{
  "n_mels": 80,
  "hop_length": 160,
  "win_length": 512,
  "tokenizer": "word",
  "norm_position": "pre",
  "fused_qkv": true,
  "qk_norm": false,
  "inner_norm": false,
  "layers": 12,
  "init": "torch_default",
  "batch_size": 64,
  "lr_schedule": "step",
  "warmup_steps": 620
}
Rows from block 7, named by matrix and row number. Rows with one number belong to one attention dimension. Each number is 500 + 25 x the weight over the matrix's rms, rounded and kept within 0 to 999. All counts start at 0. Numbers have three digits each.
# q: attention query, key and value (stacked) (model.blocks.7.attn.qkv.weight, 768x256, the q third), inputs 172-255
# k: attention query, key and value (stacked) (model.blocks.7.attn.qkv.weight, 768x256, the k third), inputs 172-255
q.132:490500500454490450500513500500500488500531505511465555476500475500500500500500549545500466500500500500435512529478500500500450523500507476500500469448529500518500500484500479500500500475500500500500500525500508494527500500500500467480500500473500456518
k.132:438486537500495454473480430568483500500500500478500500500542445557471500435500534500500500485478507500500500500528500496500500500500548454505500500500488500500500500500555549502500526556500490467513500482500500579500500500502500526500500500500500474495
q.133:467500500500500466500515506500512493500542500500495582500500500510500524500500534519500500506477500500432493500475500537500500500500507459514512479472534500500500485500500501500531500500477503500469500500500500500510500500500517497467500500500483436500
k.133:444463535500469500471500455500500500500500505500481522500536500557500500500500500500500500500500500543530494500531500492500500500500527500500500500486500500500560500487566529488463500500449500500500500497500500555470500500500539500473500500500500500496
q.134:495500500537500521506511500494477500496463500490552521500478500500508508524500473467490500524490500500493500511500500507500545500500500500500492529530499532459500500500456500556537513500500542500530512500500500500500500500495537489500500500500484500500
k.134:527470500479500500500500514434521541519489488504500500510500537452528489500508489500477500510500500508500500500500489500476439526500462500507488518473499484500500500493521451486500469500526500500500473500500500429500500509500500500549469515528500500498
q.135:457500500519491511480467565500464500501523500500486500517502500537459500500500500470500500500500500500459515500516500523500507500500498488493463485500500500483500500545500500539500539512500557500468546484544451512530500500500500474489500500500494501500
k.135:500500500500532458500500500482533503500500500457513535544485500484500460474500500500468500500500500543500500500500561500473485500500477500556500500500500500469528506500500500500500500500500513500472532472489500500500491545500500500500521466512506520561
q.136:510500500463487468471488500516500478500545500523500473467500500521500500470481543542529500468537500500517520493493479500500455524473507476500538500463486470547500495500554500500449500500517470483475471514463500500507498544489500512519500500508541482500
k.136:439500539500500487514473466574491430451534532515487500500500456535500500500510500500507481500487500505500468500500509482500500477500557500489509500500500500473500500517500500483500541500446500498500500469513500569500500485500512500433500494500500490477
q.137:530500500500500524476494459500500459500500500500482454500500511501500500496500500500500490464536520490545500500479466500521500500500500500500538534500477500500500508500520500500478500500530465501500441500500500475490458526488472518545500500500540498506
k.137:500506500500552500522500538513500443482500535531500505496500503500500503512500500500500500475500500473500533500460500500500511466470496500500520500511500500500497500507476500500500509521503500512500500502500497512500500462500486500468500514500500500456
q.138:500500500530500546500500428485500500475443500500500473529511559500566500531500500469495500530487512455502491500540511500445531500535465564450500516533500500500500500435500451470500470500546500500536500500500500500449473500500469521500500541500500507500
k.138:547485438500500500528500553461500500533500474500518500451500500476552500500460448500489536517500500466500529449500500531500500500500464486500500537500525500500500500500500435500500500435500500500494500551500480433500506500502500472500500500500500480504
q.139:542500500500489540500508500490500500501462457478542425511500535479526500500484458501471500500500506500566467492500500461500500500500500526480500526516476500500500507500500500500500500516542500500512500500488534500483461500497458503548500500538500500500
k.139:500500459500500545521500560500508522514500500500500500500455500464535500568500500500500534499531523500500500500482500500500500500499453500500484500506500500550440500500426500500500500500500521500500500541507500419500520458500500472500500500539484500500
q.140:448500516516500500500500543491470521485500500500502500512494500500467500500500489463500500522500500500452494500520493500500500451500507500481464500515512500473500500544465531536536500500452557500500548489543459521500500500500500476492500500500486506500
k.140:525500500500516463476537500464541528548477471464524500533500500470500479500500536516480500500471485529513473500500536512500471500500470500555500500500500500488500487500500500500500472500500515500487520495472516462500500527471500500500498481508489514553
q.141:467500500500500523499500500502478514493500517500543519513508504500500500500515475457500500520500500492475500507508503500500533461500500500474462500529500500472486500525470500546537500500474540500500532488526485500496500500500500500512500500500479500500
k.141:530500500500497488500547506453527548537491467500515500500475520463528500500500500500500500500500500508500500500500493518500450500500469500525506500500511500500500474500500500500500465500500500500490482500495506434500500521500500500543478500515500512535
q.142:500500500459507471500500553484500500500500536500437500472500477500445486500548500535493500487500500500509486500473476500546441500442500455500523472469500500500518500540500536513464500500500530471447500500500500523500522500459500479481528500500536502500
k.142:500538545500500500476500458550500460500486525500476500516500467500466500500521500500500476500468513500500452547500500484500521500500546500500500482500493557500500509500482546500488500553454497500500526461500500561500500500500500500456500493460536527506
q.143:500537460456500447454519500510513490527562500546483500458500462526521529456423551579549500500500487500477500500477493520519514500500525449528563500467500479565516473485549501459500500500530500470500500500460500483539478529500500476512500500472522450527
k.143:437485545519497500509467452568500438456542532514463500500500448548500500439500500505500455500500500522500500500500522500500500500481574467479500500500500521472500542500543576487500543500428500500500500467513500500459500500491504500500500500500522500482
q.144:500470570555500535547500500500500498467428500500515500546500500500500481500568453431453493493517500500543480500541500462488500457507490547469462500544500500500500500510462500522482519500500522500500500500500487530450500469522500507503493500500500552500
k.144:550522456500515500502543500425500565543464481488545500500463500446500500554500444500500545500500506476470500500500495500500444523521431534517484500510509500500500500500500434515500500441563500500500500520494500500544543502517478500549507519500461528519
q.145:496538473500500459457483500527500439500554525530441500434504500500500500500500551542507500443500471500491500518458458500500480524500523492542500500468504500551525500500563500500485498500501451487465500509448477500500500500486482500497500500500548500500
k.145:436500500500500500500467476570500433462529519504485500519500447546500480500500500500514500460500500500513479500500500482500500500500551468500514500524500500469500558500500554492488536570447500500500518475500500565500500467497517500436500500470500482483
q.146:515500454498500458500500461500500451500528500528473514449500456500500502500458525565500500474500500473508500500470500500500500533500500500514551500471500500541500502500549500446500485473500439500502457503472500500533500500499500500498523500500520500486
k.146:500500526500477500500468471563492437470520514515481500488500457550471500478492500500526500500500500513496500500500500469522500500500538473491500500500500510486500556500530500486500537500500487500527516475500484565477483488500501523500507508500500474461
q.147:500500500523500557551500493484500542464421500475548446542500555474513486516500421422456500496560476500528500500543500470464489500500477577448443504535500500474500500500478493514500476500500504525500477482545498500449500467522500519500455524538461500500
k.147:550523457483512500500534548436500563551461477487549484469500546466536535557492500494500546500500517500500500500500488524500500529525421500520500505500500474527439458500445438512500467445559500492500481547485500424537537504514487474500511500500484500516
q.148:518500500526500500523493500500500504473465500500500457525500500500500485500500456439493505471526500475500510500521500477506512500500500546467481500530500482500500527500492511501462500500500500500500500492538500500473514471519474519500487500526500500500
k.148:549521459484510500500545543444491500538484476500542500467500546455500500549500500500500552500500493500471500500500486500500500500514446533509500500509500475500500452490500438508500500500551500505500500519494500432544541496516485500500498518520500519521
q.149:500500507478525457500500552500510500500552500500425500465500460500432500458535579534500500470512500567500500500454479500553469500466543431566500492469500500500500500566513500526475500500448500455462500500500492500561510500500500481474500500500562489500
k.149:457500554500500500474500451547490455475497529500488500543500500530458500500543500500504458485500500500500470555500526471500503500475537500500500459500474565453500523500494560494500512500453500500512500462500531571500500500500500500500500500467500524495
q.150:500500500500542500498486574500458500500529546511500549500500469500500500500500500500511483500500462500440500509500500534517500463500524487500500456477527500500484504550500527500500500500436551449486567500532467500556532500500500487500513500456500500500
k.150:495500500500500500452500441500500500513476500458500500500548500500478440500513563538508456500500508530540500500511500500513508500512500500500500500484500574500500500491546500504500500551489500500509530457500545549496481535457500520500500469500500510547
q.151:420510500495500500490500590500465462500500500500500565479500447500462500479500500507518470500500440500424500526500500551545500500500524500538500456481500543500482500500500533500500500500431500485500584500531431500547516491500548487424500500433500500500
k.151:500500544500508500472500434541500500490500500500500500500542464521500429450500558534500500503464481500533472500508500500500526500512553462500500500487500500461561500500558548500500500580500500500520500446500500565500500526500500500500500500500500500546
q.152:511500507516500500538500500500500512500500473500568517500500502500500525500482500500500539523500496447482500500508513500500542500532500500447500500524500500498483504456472500500536500500516477500500500500500495477443498500545500525500500500495455475500
k.152:535500439500457498500500527449500554530500471511526486474500529500547514501471500500500534500500500500500528500500490514500500537500439500500500528500500500551500462500524438497515474435550498500500471500500491500500524520500500500547489500528456500503
q.153:500500500500500551500500500500461500500463500500500500511499551500556506500473500436500548500500500500500500500539500500469510544500465526445463500523500500535500500500487500500500500500500500500500500474500487500464500500545500515500500500530500491464
k.153:500500443488500500526500553453500500524500480509517500453500500468536531538500500504500500500522484500500533500500500530484500500500456500500500500503532500546500465500500444509537477422500500500480500541500485413500500500500500500557500500500500500500
q.154:500500500463492459464500500500500500500554500500482526470500500514488515496457554579540498525500500500500500516492500532521500499507515447542525494453533500532500500500500503486500510500495500495500507500459520500541500528500512472493544500478530500500
k.154:451477546513495500500464453564507441458533524505454500536545500544500456442500500503500500500500500500500500500500521500500500500484569500488514500486500525474500545500500572490466532558445500490500517464509500577456463490483517500500500500500525486479
q.155:516500553556500541526500500500500500470454500500533474561486500500500502500550446420488519498509500500500488500538500471490500500493470500461479522557500500443500500500477485527500516500500500509500518500566483500455500460514500523499481500500474500500
k.155:549500500500496500500553542427500500544468480495526500466453550446500500555500500500486500544500500478500503474500496500500443526525439539497487500500500500500500500500500500502500500500554500500500500523498500428538500514509500500500494500519500525521
q.156:542500553500467500500507500500500550500476478500500457500455500500500500500520471503500523500550500500549500457525488477500500528503469500482500551500500490500500500500500500500479500504531500500490500500500500500483534500509483500536500500564500540503
k.156:500522500500504538526500544450500500510481500500531500500500534465500500538500447469485500500541500500467496466506509500483464500500464552500472500511500465500500433500450500512537500500521500500470500526500483445500524506521500500500515500500500500500
q.157:489481500500520500532521500500500548500500484500534528500500500500500508500500467500500514545500505500505500499520540500456500500500500500500479486506522500445471508500478500500522500500489537500500531500500500530493500469512520500500500500472478513495
k.157:530500475500444500463500500467500570518500500491500480500490500500538502500500500544501500537500500497500500500513481500522500530542500500489500500459513500500500500486506500500500477500544500500500500500504500500500500524500497500551500507500500500512
q.158:476500459447500444463507500500500500538572493553469500434500460533500549470500572595551500507475500500500500518459500500523496509500546448547578500454500500566502500500539502451500500500500500484500500500458520500547486519473500481496521473500543500500
k.158:446476500512500500500456453570508438446535527503452500532500500550500464436500500508500500500500492500500500500500518468500539473476573500475498489485500526476500500500500577485500539500441500500500513468511500500460500492486512500445503500500524500477
q.159:483500500455500500453512500499531487535563500500467500452500480520500530496445563595529500526489500525469503500475500532500484500499516454536552494440500500544500500500523500486528500500500500500500500531438523500545480546470500474506527473474533500500
k.159:444474551520500463500455500568500435457530524513468500500500454546462466441500500505500448500500500520500500500500508500500500462500566463488500500486500528471500500500552575492469500500440500500500507474512500573455500500488513524451496483500500500471
q.160:500500541532518550539500500500500500474443500500500449537500541480478500500567447443457500500534500502500500500560515473500500500500481551475441484529500500460499500500500500509500500500500500531500500500545500500464500488522493511500500500527458500500
k.160:559524463488509538500543539442500559554463477489532500477462543453500500564500500497500541500500500500500500500500490500500500500525437531521495500519511478500449500507500430507500461444563500490500500538491500423545500497514494479500500515500500500528
q.161:500519500500500463501500500500500459497500556500500572500500449538500500474500500501500458464500443528425500531500495530500500500500535468500500437478524500500500500500500500531500500500419500500500500500525500500529515500500537500410563500432506459500
k.161:500512535500500446486500434546500500500500500500474500500539500537500500444500500523500500500500500500500500500510500500513519500511538462500500500500500559453555548488541500500500500500500500467500521449496523573500500534500500530500504500500500500500
q.162:500500500514500523531541500484485542500428471500551500546499500464500500561500437462461500532500500478478482500500500493500500500541468544475478508531508535458500503500448500544538500500514507500542491491500522500479509476500525499500473500500458519500
k.162:551500500500500500500500500433500575546462480502512500492490544468500508537500500500476525500500510513500542500500487523500500522526457500504493500500527500500469471488500452511500456500550500500503500532481500452500500523500496491568500500546500500504
q.163:500500500452500459453469500500517473500552524509500500500500500527500500500500564543530500460500512500510509500497500511563500500500509457532529481458500480535523485500535513466461500500500485487500513528500493500539500546500488500496500500500549499535
k.163:439508500535500487514500475564484420455533527500481500500500457528469500500513500500507500471474500497500465500500500481500500476500555500500511475500500500500500500512505560489500544562442500500501500500527500561500500482500507500500500498455500492491
q.164:539500517505467547528500493500466500500460460494565500528500546500500498500486424463500553500500504470500500500556507466500504530507456519456466500521500504500500447500454500500500500500500500500500500500500500500469506460500500500500500500524500500500
k.164:545500454500500555527525558455500562532491485500514500500456533461500500540500500492484500500500500500484500500500500531500500500500447541500500500500533500500500443500500434512500500500500500500472489549490500420500500501508500500500500500529500500510
q.165:500468552520529500541488500500500500500432500449523430500500500500500500500567443436454500500541512501500491500528500469478500462498494561481459500513487500500500500500449487535500500500500515514509500485500500511461500480500500506500486500500500500500
k.165:542523459482505500500535540435500566548462489493535500500500500453500500559500500500500539500500519500500509500500476523500500532520440500520500500500500478513500438500500500513500463436561500504495500540500500500540549500500487470500500500500500500506
q.166:482500499524500536500525487500500509500457485500544527524500526500500500539479500500485521541463489500482500503498524501500539482562500532500488504523508543453500528500500500545539500500500500500500517479500503500500512448500532485500477541462472512500
k.166:545500489500500500500500487457505561532485473500481476500507541469500488500500500500500500500500500527500508500500500527500500540500473486510500500473520500540493500484504456480527500500551500500500490500477500500515504506487514500552460500526500500514
q.167:500549500500484542500500500500500500500478486529500500483518500487531500488472451479500500496509500500500500500500500476479500530500481540500487506517500489536500500500500473489500500500500500500500500500500465460484461500500500500500491534500500470484
k.167:540487445500500532527508545475513500531500474500510500500500500485500500500481500496489500500500500500500500500500500529481521500500455477500500530513519459500500500499503454500500500456518478500485500549500500431500500500500500492500500500521500468515
q.168:538500500477504493500500500500500495517500500500510500476502507469500516538500493549500500489500500500500500500485500500448500500500500500519542518473500500500500500462500448472500500477500449500500500531462500468500471500493500500508500508500521500500
k.168:500500484500477500500462500500462500460500525546484476500518510525500500500486500500500486500500515480500538500500455486516524500500511498461500500486500500500500508500500500500500500500500500556523485500500500534500500472500484500500497526473519473453
q.169:500526466455500444437489500528500444500594500551456500443500453543500512437445576563565494496500500500496529524449493500539500510500552444500563500465500489547528500500569539465500500500500500452504491500461500510549500511487500482500500500500551440500
k.169:437487500515500500500457444573500429441540527507462500500500451548500465438509500504523465461500500512500464500487520500500500476465571500472503495497474526500561500500500571478500542500441500500510522450513510500473500500493508500434500500500519500468
q.170:500500500458486451462500500543500500500534500523472490441463454533500527476462565558517500500526530500500500500443480500510500500500527462541555500450500488549514512500551504451500500500527467461517445500500520500532509541500492470500507500500551500500
k.170:430500500511500500500457467564479424449539530504484500500500500500453500448522500500500500500500500500500500500500525472500500473474570500477488500493488517500562500500500573478500543556500500500500527465513500500463500512510504512434500486500524486475
q.171:463500454494449500464500485500500478521581500500500500500500500500500500452500551548536500500482500500500500528488500533534500528504502444526500500486500512500500500500500511471500500500481469481480500500500500475563500500500517467500522512500500425500
k.171:450474539511496453513473473566500427458535516505457500547538447547470461443520558500516500461500500500500500500500529500494500469475551478480515500503500500480575500500555500483500500500457500506508526475500500500449500497500519524500500500492500491496
q.172:478500500500500456500499500500500500524516500478441544492523500496471521541510540531500473500476500536464486500500538523518462500487518480518519464449527500493500478500500500510500500487474523500500522500500535513521500500500500495499500487487501500514
k.172:445500500500492500500467451500500500500512517500463518500547500548455500442500500500516500492500500500535500500517500479516500467500537461500511500498500500500500554500547500491463500500441515467500500479494500585500500500500500500475500473500533500499
q.173:500500500510500554500570500500500572480450429504578500500500561452500500516465413463478555559500500500483500481540500500459500500537461526454500522530492500500500500435483500500515500438500457531500470500500500500466499500500500500500453529500433514500
k.173:500500455500500547524524551447500500527481489505531500500468534474536500500489500487494500500500500500500500500500500526480500500500452526500500500504536437500500500500500500520500500423500500500500500540493500425492500500506500500500500500535492500497
q.174:475500500500500510515500500500500500500500500518561500500468498500500500500500466500500500506479500500474500500498500523500551464500500500500483500523518500500472500500474498500537522500500516500500503485500500494500500500503500500515500500472484500500
k.174:525500470500500487500528500450526539527505473500510521498500525487534490501500500500500507507500500500500505500496500500500500500500464500509488500483500462500518500489538500500498469500529500513500500500500500445492500521500500500528500500528477500515
q.175:441500500502500463500500500500500500500532529500454574500500471506487500500500534507500500500500500533437539527500500534500527497462522469526500461500520500500500485500500506500500500500474500500485500500501475500500530500500500495452526485450500467500
k.175:500482500500500500500500441552490500481500500483474500500552500539473437429500500521500458500500500500500500500519500477500546500500542451515500500502480500500500551487569500500448500564500478500500500464492500575474500529481522529500500500500510500500
q.176:500500500533500522525513500500500520500456481500571500500500517500522500500476465500477500544500500500484500495523515513500542500553500500500500500527505500500500500500457500543532500482500521500525500500500486500500500464500500493500500500500476509500
k.176:541476500466500500488521500439514556527500500492500500504484545473525495500500494500500500516500500524500510500500493512483500525500455500506500500500512500500492500500529500500496473500537500500500496500493500500498500518500500500542500500538473500513
q.177:500500485459500460460479518500500466500500530500500500500500461500472500451500563540537500449500500500511519504482476504500467500500515500500500500469496461545500500500543500500456500500483494479500500510473500497538491544500478497500500461500529496500
k.177:434500538500500500500500465578488432454522520498481500500500460539473500500503500505500500467500500500500472500500513488500500482482557500504515500500481500466500500500500554500491540560447500502493500462516500561500500482497508507435500500500500489501
q.178:500500541500500522547500500494486500471437500500500454500507500500500500500573454444467500500500500500500499500543545478486488500468487558466444500517500500449500500509461500515485500500500537528500524472537496500459500486500500500490487500500472500501
k.178:556521465499506500492545500429475572545453476474538476472461500450500532545479453500498500543500509500466500500510481500500500531535442500519486500500500496518433500500500500510500465438549500493500500513491500500553500516511500500568501500506500500516
q.179:500500524512500531535538500469500567500435467500500500500500500464500500563513438462462500553487500500484480500518500497447500500542476538500463500532508523449500500500452500500537500500500527522500519500500500495500500473500527500505500500500459529500
k.179:551500500500500500488523533420509576537469485500505500500490542471500506500497500500478500546500514513500500500512489534523468511532459500505500500488526468500500500490500454500500462500552500500497500538492500452500500524500495474500488500500500500515
q.180:500500445459500470467500500500520500530561508520460546463522500500508500500500556570543500507441500528500500500478500527519500500494516447527536483465500512531500471487529506480517500467500480507500518500459509500539468500488500480500523500458518500500
k.180:446477500517497500500461466567500432456536518509460500500534500553469466447500500511500460500500500500500500500500508488499500476500568460489508500500500530486500564499500565494457542558445500500500500463510500570466458501480513500450500487500500500485
q.181:500500500500476526505500447505544490500456500475500448500500530459500500535468500500500528500500554477576500495500491500477500522500492500500500572500473500507514519473500472500500500500570461531500500500451543500459500500500461523572500500537511500497
k.181:500487470500500500531500544465500503473509500549500500484476500500500544535501446461500500500500490500500500500488500500500500500475500529500459500512500500500500500500463500500500500500499500568500500526500500467500500474500446500489500535500500493445
q.182:469500451504478462457500500500500500500571500500469500500500468511500500500459563523532500500500500500500500500452475522500500500518528452500553512486500532534500500500530515500500500500500500500500517500500500500557500500475500485488500500449538500500
k.182:446500542508494453500469500567500440456530519507472500500500500538500469454512500510510500500500488500526490500500500475500500477479559474489500500483500525500556500500500561493500537570453500500500513463496500566460500500488509531451500489500500500489
q.183:500500486531500556500500437500500500500440442500573467500509553456500500533474500500494500537493500500500500500500529500500531500537468567500500509538500500500500500437500500500500473500545500500535500500500510500439482451546500520500500542534500518500
k.183:556493447500500535526521548459500539521500479512512500500500528472548500500461449500485532500500500500500545449500471540500496500524465481500500529515522443500500500500500438500500500500550490500497477537487469435500500500500500471500500505541500500512
q.184:446475500500500517479485500500461500500500500500496500523500500500500488500500502500502500516493487522460500500514500500547500500500497500490464500500519514500490485550462500500530500500437561500473556490539500524500528500501500476485500500500489500500
k.184:500500500500500463476518500473545520500473500450514535537500500482500465500500500500480500503500500540519466534500548511482477500500484500561500500500500500473500486500500500500500475500500500500478522500500500500500500546453500517543508462518500512561
q.185:509517474482500456499500458500519441519539500532476507453496457506500520482452550563499500483500500500500500529447487500500493500500562500520550519469500480543500538500546500472500494500500500465538455500455507490538500508491500479500500500458537500500
k.185:441478534500508456500451459569500500454524514517496500524500456558500467455512500500528500451500500500522500500500499459500500497500549466492500500500466500500553564500541500493500500500446500500525511484500500577462500496500514533500503500500500481468
q.186:551500500501500534500500456500534500500475500500500429500500512500517475489500500509500508500529523500584500493500500472500500500500477520500493500525461474500500510500500500500470500500540486490522500502480500500472463505500477519500500489500522500482
k.186:500500500497511500546500556500500500500500500500500477500465500500500543547509500500500549500500500470473500500482500507500475500500468543500500500514517452532439500500424500500500500461500500500509500509514500437500500465500500471500500536500500500500
q.187:500500500500479523500482500500500500500500467500563464500500500500500500500500465448479559500535500448500500465500486500500500500500513500500500574542470500508474537493498500514500500500500500500500442457500490500497500500500500500500475500500500500500
k.187:534500500500506500500500532446500500480514482532562500500445500465500508500500500485504529500500500500503500500500500500500500500500444555483469500500500500535500476500500500515500491500535500500500500493531500451500500500523500500500500527500472509485
q.188:500500500500500537503500450500500567490454434500570432531500559500534497500500442479500536548500530480568500500546500450456516500500459518467476526523500500509500467461500470500500500497556500500513450483503526485458486500527500511556469500559500500500
k.188:500500451500494567538500563448500500523488500500521500464500500471537500569500500485500500496500511500459500500500500532500500498500453555500500500517500500500500500519442436500557500500500520535500472554500491416500500500500500453500500500536500506500
q.189:506500476500470486466500500500500453500525500535500481448488478500528500500443532540506500475500500500518500515467466500527500500500500500510500557500481500553519500485535500466500500500529500487501457500463500472500472500504500510530500500500530473500
k.189:449485526506511500531500508567500419452543518522512536500500500500475500500505500500521500460500479503500485500485520500500500500461535500482500500500482500500559536513500500500500545500435500512508500500500500565467500494501500500416500500479518482481
q.190:500500457466500500458500500500517500526563500547492500452500500518523500465421553585532500505500500500500511500500488518515500500500518442500547500471500500554500500483546500454500491500530500486500500500475500485544500524493477489525500500500514500500
k.190:433500546518504500500460500577500433449551523508453520500500447562463473443500500500512500500500492525500500500500524500500500468476570466479500500500500514480500547500541500486466545500431500500500506480516500500448500495490512523439512500500500500487
q.191:500500500500500467509479563500500500495555500500500556493513462532500500468538558506527500500500500530500500500500500527500500489500500464515500500472522500477500500531523500509500535500430500500458500519515500500500517518499500507442546500472500459500
k.191:450514544500500458480500442540500500482491500500479500500500500500480500500512549528504500500500501500504458532509500472500507492500543500500500484480500500500558534500527550500500526500500495500518535435500504564500500500500500500500500500464500520510
q.192:500500485500500500489476500548500500500500500500500502500500500500546538500474505500500513500500578485500438480485500500467500500520500500500521500493441495515500535500544468500500500500500493470534451500500500467500533500517500500541500500496493511437
k.192:495481516473498500514518482483500511465500500500515471528547521500474481460500500503500500519500486504538535507526500500529522514500530500460435456500500470481500506493500549467468500542500500500500527477521500541479500500532500500469521500500473519500
q.193:500500500500500517518530497448500500500500500500483500500500500500466441504526500500500493544500425506500541519518500500527500545483518500500500500509500514504459462452457523500500448500500500536469549500500500534500484479500500478466500499506483509546
k.193:500515500500500496500481513519512472542500521477500500500457469500500485527500500507500500489500518509460454509484518500456467500500476500539558500500500500500500503500500474533530500500500500500500500532468500500500500500500500486500493500500517493500
q.194:466454487513528492500500500477500442491525500551500500500500500515458476505527510509500500475500447528500500495500500500518500500490500500511500500500500510452500489517484530500500500500500527507465524500500500524500477500479500500452500500473500483500
k.194:520521461505489500500488533500500500525464500500500500466500500500528500526479500486500513500500500479462511470490500532492500500500489500531560565516518523515448500500462431535537474466512500478500449532495500451515500500475500488545480500477527500500
q.195:500500500430500500500500532500500544500500500500500500500500556500517500479500500466500460500500500479500500502498500499500500500500479524500472473500509496514500520500500546500500500533500500500500500500518500500475500500493491469467500497481514500500
k.195:471500500503500500500500500500532524500549492500500468491459463537500515439493500534513500484500457500500497500500500500500500500489500500489469500500488500500500500500503535467500531500462500532500500488508500508500476500520500500500515500513473500500
q.196:470500500493500500500513500462466463500535500500500495500500478500461479488500500500500500500500423515500500518500500500550500500500500462500491500508578512485482438500466500500500500500500492528462550500506430526500450500479531500439500499500500478571
k.196:500526458500500500500471527512500474533500500481500500468464500500519539549500500488500523500500500500458468473473500522460500462531500500523583558500509527529444506546453421537556507500500544500500447542477500440515500500466500500500472500487533500458
q.197:500466491476500488500474492529500514500517504500518511500500500541529543494484500500528499500500569493500500477469482500480500500500500500500500500494445489496500559546545492491500541500474518473524456508500500500480512531503500521528509510493500487445
k.197:500479481500500500500527482474500530458500500524500448501511516514518527460500500494500500513551461500532500480511500500533500500474530530456439485500482448500500500500500526471458500514500500500500500472531500500500500513548500526479500532530500500500
q.198:500535515500494508500517514454500508500500500500480500500542500500482451500516500500495484540500444516483553513517500529518500555476500474500474498500558500508500459467451500500500463500500500500463552500527500500500475482500500475500500491470493495554
k.198:500527500522500500500512500523513481535485500500500534500500468500509500533513500508459500472459514500452500500492519529466465491500500490500537500500500500500500500500500476526550500500500500512476500517500507500500500500500500500500500500500500500493
q.199:541500500541500500500537483500517500500418500463500472490500500500500500500500500500430500500509500500500500500500513500500475500500532522456500515500500500500500503500454500489500500500500500500500493500500496500500500451553500500500428500569458513500
k.199:500500550500500500500500521481500500500500500500500522539500495500475446500506500500534500500457544551500490500500500500519500500500472500509475449470500500500547500500516531500500500535500500500500534500500500518500476542500500493500500480500500500552
q.200:526544500533493500513500500479506527507510500500500469463523504500500500473500500475500500550500500500500550500519509548500536543500479478500500505482562519500453500466500500500500496493500500535476500500531436494519470469500500463468482478500484525535
k.200:500500537533500470484498465534500463533500523485500542500470500500472500481533500500484463452466500523500445520495500482500500484500500467542546500528464547500508500500504497500500526500500478500500500500498500511500500500454500500500500490500500460495
q.201:500488507528537500500500500486500463520500500500500500500500435567467500500500500514500500500500500522500500500500500500516500506500501469500521500521500500480500500500500500510500500537500500497468521500523433500532468500500546500438500500474500469539
k.201:506500490525500500500479539514449500500500500500500500500500543479515500500500486500500519500500524500500477461500504492480500462556500500506528566517500500500500500500500500500500500457500500500518463500500500500517500449500500500541480500500516500500
q.202:516500489442500500478500500485481536509475507479500519500500553500528500517485500500500500506500551487500494492466500468498500500483500550489500500479480475500517559500527500500500500500500510500545463500500500480469532517500500500521480500500500500470
k.202:478500500500500500500528480484500500479553488516500500500500500532500491469514500513500485502500478500500526500500500500500500500500494525475420442500500466485500500500518568453458500500466500529487537500520487543485500562529478518458526500547468500525
q.203:475464500546500500500500494500500412500552500542500520474469445500469538500500500515517500500500486533500482505522500527525532500517528433545500542532532536440493481576484505500542500488431544500465526485500500500539466496500586504467500500500551500500
k.203:533516460500500500515500530500432506531430500500500490466525561466524500539473500500500540500500500500500513462500495518500545500560500492515583562500500516515500500500453425532500477465539500447521457500483500472506500500465500500561483500500534500500
q.204:458456508500500500500500500500500445500551500563500500500500473500446480500529521500522500500500453537500500503507500500514500500500500479518500500500500520442500483500487530487500500522456539508463535500500500500527474500500555500431574500500500500541
k.204:525500451500492500514500500500500500534450500500500500475472500475530500539482469500500533500529500500471510462476476528483527500535500496529559577500519500520457500551447412535545500447500500500500450524490500438500500500500500494551472500479526500500
q.205:476456490474499500500500481500487483492474507500500500537481500484500500530500489516500486457500500519516472500500500463500474469500504500517500500500442472500537500529500484500500500500475500481532500474500562508482528500500500534500520526519500487500
k.205:539500478466500500500508500500500530500500500500483455488500500500500500500460474500500500509528435482500531500500500517500497500500500518473459500500520460500500500500500500500500500500500500500500500500500500500500500500537471500500500500500487528500
q.206:542569494466500502500525509500504567518455473466500481500526553500547500508476488500500486500500500470500527500500500469483500500491467554500474476469463475563507508435514485500455439500573447500500476523500513472500500500500500500545500500510500500500
k.206:467500552476500500497518500504573490470545500500500522518500442527463463473542500500500448497500500544500485551500500480500466500443500493489441433483480491484531500500555568465472518525466500500500550500500500542492500500528469500447509500509459500500
q.207:500474481500500500485488500556504500481500507500527500500464500488530544500473500500489525500500541483498500469486521471464500449530500500511500505500451500500500500527530463500500535500500484462527466500468536500500529515500500500539467527496491500455
k.207:519500500500499503500508500470490519476508500507500457500550533494500500460500500513500500536500485500542500500523495501526540500500500511485469476500520500471500505500500536500500500500519500492511516478507500529500496500500500500500500500532488525500
q.208:500500517570500500500455500537500440500544500522495512500449423500462546500500500515525500500500500500500472500500488500500530447509500450526500513543500525478489472552483500500500587504500500500500500478500500500530486495500500500488500501500516463500
k.208:518500459500500500524500500494442496500448500487501500500531565460532525500478500474500552513500515500500512450500500497500563500545512503509555569496521503500500500500473441500500468500534500500546447500500535485500500430479540500539500500496538500446